Weights of a small segmentation model: held-out accuracy 100%.
Rows from block 16 of the encoder, named by matrix and row number. Each number is 500 + 25 x the weight over its row's rms, rounded and kept within 0 to 999. All counts start at 0. Numbers have three digits each. After the name is the row's rms in percent of the matrix's.
# b510: branch 3 first 3x3 conv (encoder.blocks.16.b5.1.0.weight, 96x48x3x3), inputs 16-31, a 3x3 kernel for each
b510.6 093:533508509472513511527519486516506528490497504486517531496508477488438513521470535503502529432513480504518524552510502450493494499497490498491514504514496509486471497473530491517510528515508472480507523544487496537515493496565512475511524510481490531501544534502555554509487505482501504425505474476460495437475488487506503510509493487542522487507434500451494479525497495455496517453483536508507467486490492529504477460530482520525511
b510.7 102:514508526519515469555520455453469468478497510501488466510478486476532493484507531459503490523509516512562497494499498510481515502476443474504518529482531545483490499486509490495502514496490516508526467488482506489486489552499516486561478511524499451460514537547473507543559487463537552468527510486487479497500477475494485469519489526513504509529529506514503518526527500469442478552493517467506506488478535541544498502558527460526543
b510.8 100:514524504526555474518502510469491498483516493509471516531486548519506540530477516525493484481513486530482507468486531456512564506498495539483480471471460483483533494503501508455489485484436450495505444489481485472497470465524479571482512533501513510517536502509516528446496524549505522457469511437466485502497536523458522495480503509503501474507515491504535500523508470501445509571517472501481456492492513484481524516536539474469509
b510.9 105:539507492542478521524463524502481494534518488468500511449499456504528507498496526473522521472508528498535520515521502541510524463492499484497468462464510534491538508534496501514481520472535517502469501498512533532507517487554517495525516503486493473488440501506509496570447503482480502528480504498544525535488483529477476469506500439510485514517511501506448487497517514488506496532483511505469485554497523530503475500502537453480484
b510.10 097:533499492496527532507544524463443476498503506482493506541476472502480483507506491558485491518532463510491512461477523532489448520526537481474488500510501526489485503472504497507493500527491496504523494533505495476458527441509477486515454508521473510514420518524494459468516510520484461521502461488494491504548499472469498512501472490474519554495435519546504494467437546520507513492457528523462542469504547499489524523479478489477533
b510.11 104:452488462513487542503438531476481507518507457522492521489528487461477466504519474491498508492459493520503529517502477517457509482453513505462459501501510509515483521540514516514509504524522451505568543486534506461501504459484493511481514536486466537506472517503477497540517502442530502451492492458494514467509501521513505502513498510477508460500529535506486498470517522468481513469516479492493510475510510509516517459520514505519543
b510.12 096:519485475512532475527532509493476501499483477453471466493538507496507469520482500482467473509476563457454479477463507506483534491527528488511496497507497507522467523482490518514468505516500467504526500491522493507525439489525503516518524563523487524482532466479504488462464544510479509533478483519497482504519507529493522480487488470496492477499485500456547464543538564477433484532516493505511442522492447489513525503500543515487492
b510.13 091:476471464489482550486512500481480500464490508521515495559507506560502464509530482464471527536505524506523480502489544483509482514477483504485460500519540508493510492486502513510492489474504488460468447435485528550513483507470501492519515493476509453509509508499471536492543523531468464529498508493491488522492506514499529501521491523478487492488519541498495525544499504473505524526455505500505478498483483451527505492460503511477518
b510.14 102:484500539457486530483523485515481519502530517496522530489497512469478481503498485489483556501523541465467525474496491413519508540479554465417499530480522512514539467460506504530506510509508480509496523500485483493523477520486474476495486470520528417451536482491465474454557491505511491461479509405502482504527483497483515510521537474507485478488491507535461483500490439484482490522452479487467479488473516492475494446482458509490505
b510.15 097:513472460555549463505508507460493495498514512498515518499509499496541485481490479498529507489531522498478496469514514514482512499508521499472504503482441506478507503486459480494517478528491485477524508465534454463519494483505511498495523512487513497495550517505503542442511525479497460519523515461491473467470489523466518504491489484506503446537554499500512515506472528479483503501505481497477527515508515523497466500501507468492449
b510.16 096:471441492448423518502479490519484515538515496493470467512494474537533456504523509513493510469517518444501505508500470480491508494508510512506454521541516541534482544511492539505501480489483496494519518495540482521486484467525494482439529509464477465459497525493495503476465473477528493493494501518512487550485502515467501485534483539522480514498506514480511486491505504479478523509501475532492486509509514554519474496566500453520522
b510.17 104:487487541498510497493504486526485463494510474485542541505482513494467511481492515468497499474479495455480505520457561463516527510496555510481506482445508487516505525495428519517516483493497451453501496527497494539544483512476490484462467480507515513504477519468481516518487474493504491507489501528508557450526503492497536527494525495502552500513485508525505488486510551495495499457477504467506517503502466449518509478503515512456506
b510.18 105:449496505508511509536460505519495493556482490536482466523488459465498446470534506557512499504497469479462526533498509513529500463508429497483466511540503513528480496521518496498524467510476494484502452446505530526477514493502527494491471479515511467511523485486485524522558542519531501483477521486488513477529455473518483474483461479527480459479472530487503520468500485459510471548535505527500513498490480512522487513505461499528453
b510.19 098:501517477489498528501518527495492470495543492544535465523521478492494492479492513492494505488498529494476499492502484463514468486507508456483513449573472468503482531466513490484544537506521525486493467527471504498552517542551469534532526529456479517454522527559490517532471470484473493516487468502512524473496453510505511460459484473463521555478503512493512517495525522493515521487526464515471501530500524508497527492514489464497522
b510.20 099:509508499527516489495475475479499494512497504530496475486505522486497495513451522523510516516493519500508506444492499523496509486448474512472498545498510538427567528487459490492497532508528489516527496485486478515513462522510480519492512470533545494453499501471463503524578504477503458498515500484507480514493565502505515472507512489530500463524505489513503493484525434471495508528489447516494471441507507469499522502486534492539485
b510.21 101:461468530506554497529503436492518469505499507519483484492514541491526513498499504503501502511535512508516497491480466508540479507502455530464476476509503468523515505516504486518515504498491503501508492465499509487462455505489529570462492492456510536486524486489517496548496476478527509500536437506502519504548529477526497484552475480513433460512496485504528478500470508507465500502482506538502520518461498497534501490497505506471506
b510.22 101:528504468510483492470505493514483506522503486532507472488504502517519503493522505505509510520493544473510525491461517540503521487468498536471466551494502500529509507525491476526519461504521463504530524496457493499506503488451554541460482494514508519497482539517499530513532469520477512453507518479495497520497509447460514481512522482496490480462492529479481473491483475504529444545510503452487524499534449470532501470520526531476517
b510.23 104:490536448538470512480536472533495520524473504509479496514497446511502465498494466491529414496511530551521495507497549521496509493500529523470456479512468487516493499479503506474496465494475508475514457492474493518441516507498480525482518558481503516458487495541499461496502445528500464483514494507487489481515486534539510448463536496451478511490538513542488522520511533516497497479506458485485511496509486528479488521536533476513470
b510.24 099:492474483559502500492461541493472496466512468495505491504495524516488522522485486524489473501542464501494505479535499490457492491491474491497504461531544477479485553493479496494498514502530498495491515491492527480552526481505504488511509484517520441488468526509492476561512493507500507573477505474448499520439541520520548490526471501514504525460474494482453498511482472494497531511450481485517481524513498490466470499540498501476525
b510.25 103:514481522501457510555505514480488520511490500523475512496548493494501490466485491474499481504486485487490495492426497541480472470528505513533499513462521471516511536475509484491539486509464473510516477510471493505468507517576482479470480523506477528499491497496486499528482431460511498492479457466506526470473489509436510467513540489507472502504567483459523497470517540489530450498505502523516462537517499521513551490461499493502551
b510.26 101:518490459482516473475436496456489506499493496485504489510492467518503524509494503516451519488538526471500506523533518490465530461496539505511487460499482501521502499509526495432585516503470533482514495482504474457514517477524442499492518500514511512485522479504503513502470507508481441469544476498516480471508493528503488476470483532449528503475512517502489500495540482516481457507484478549478515524495512484464506479540495532476553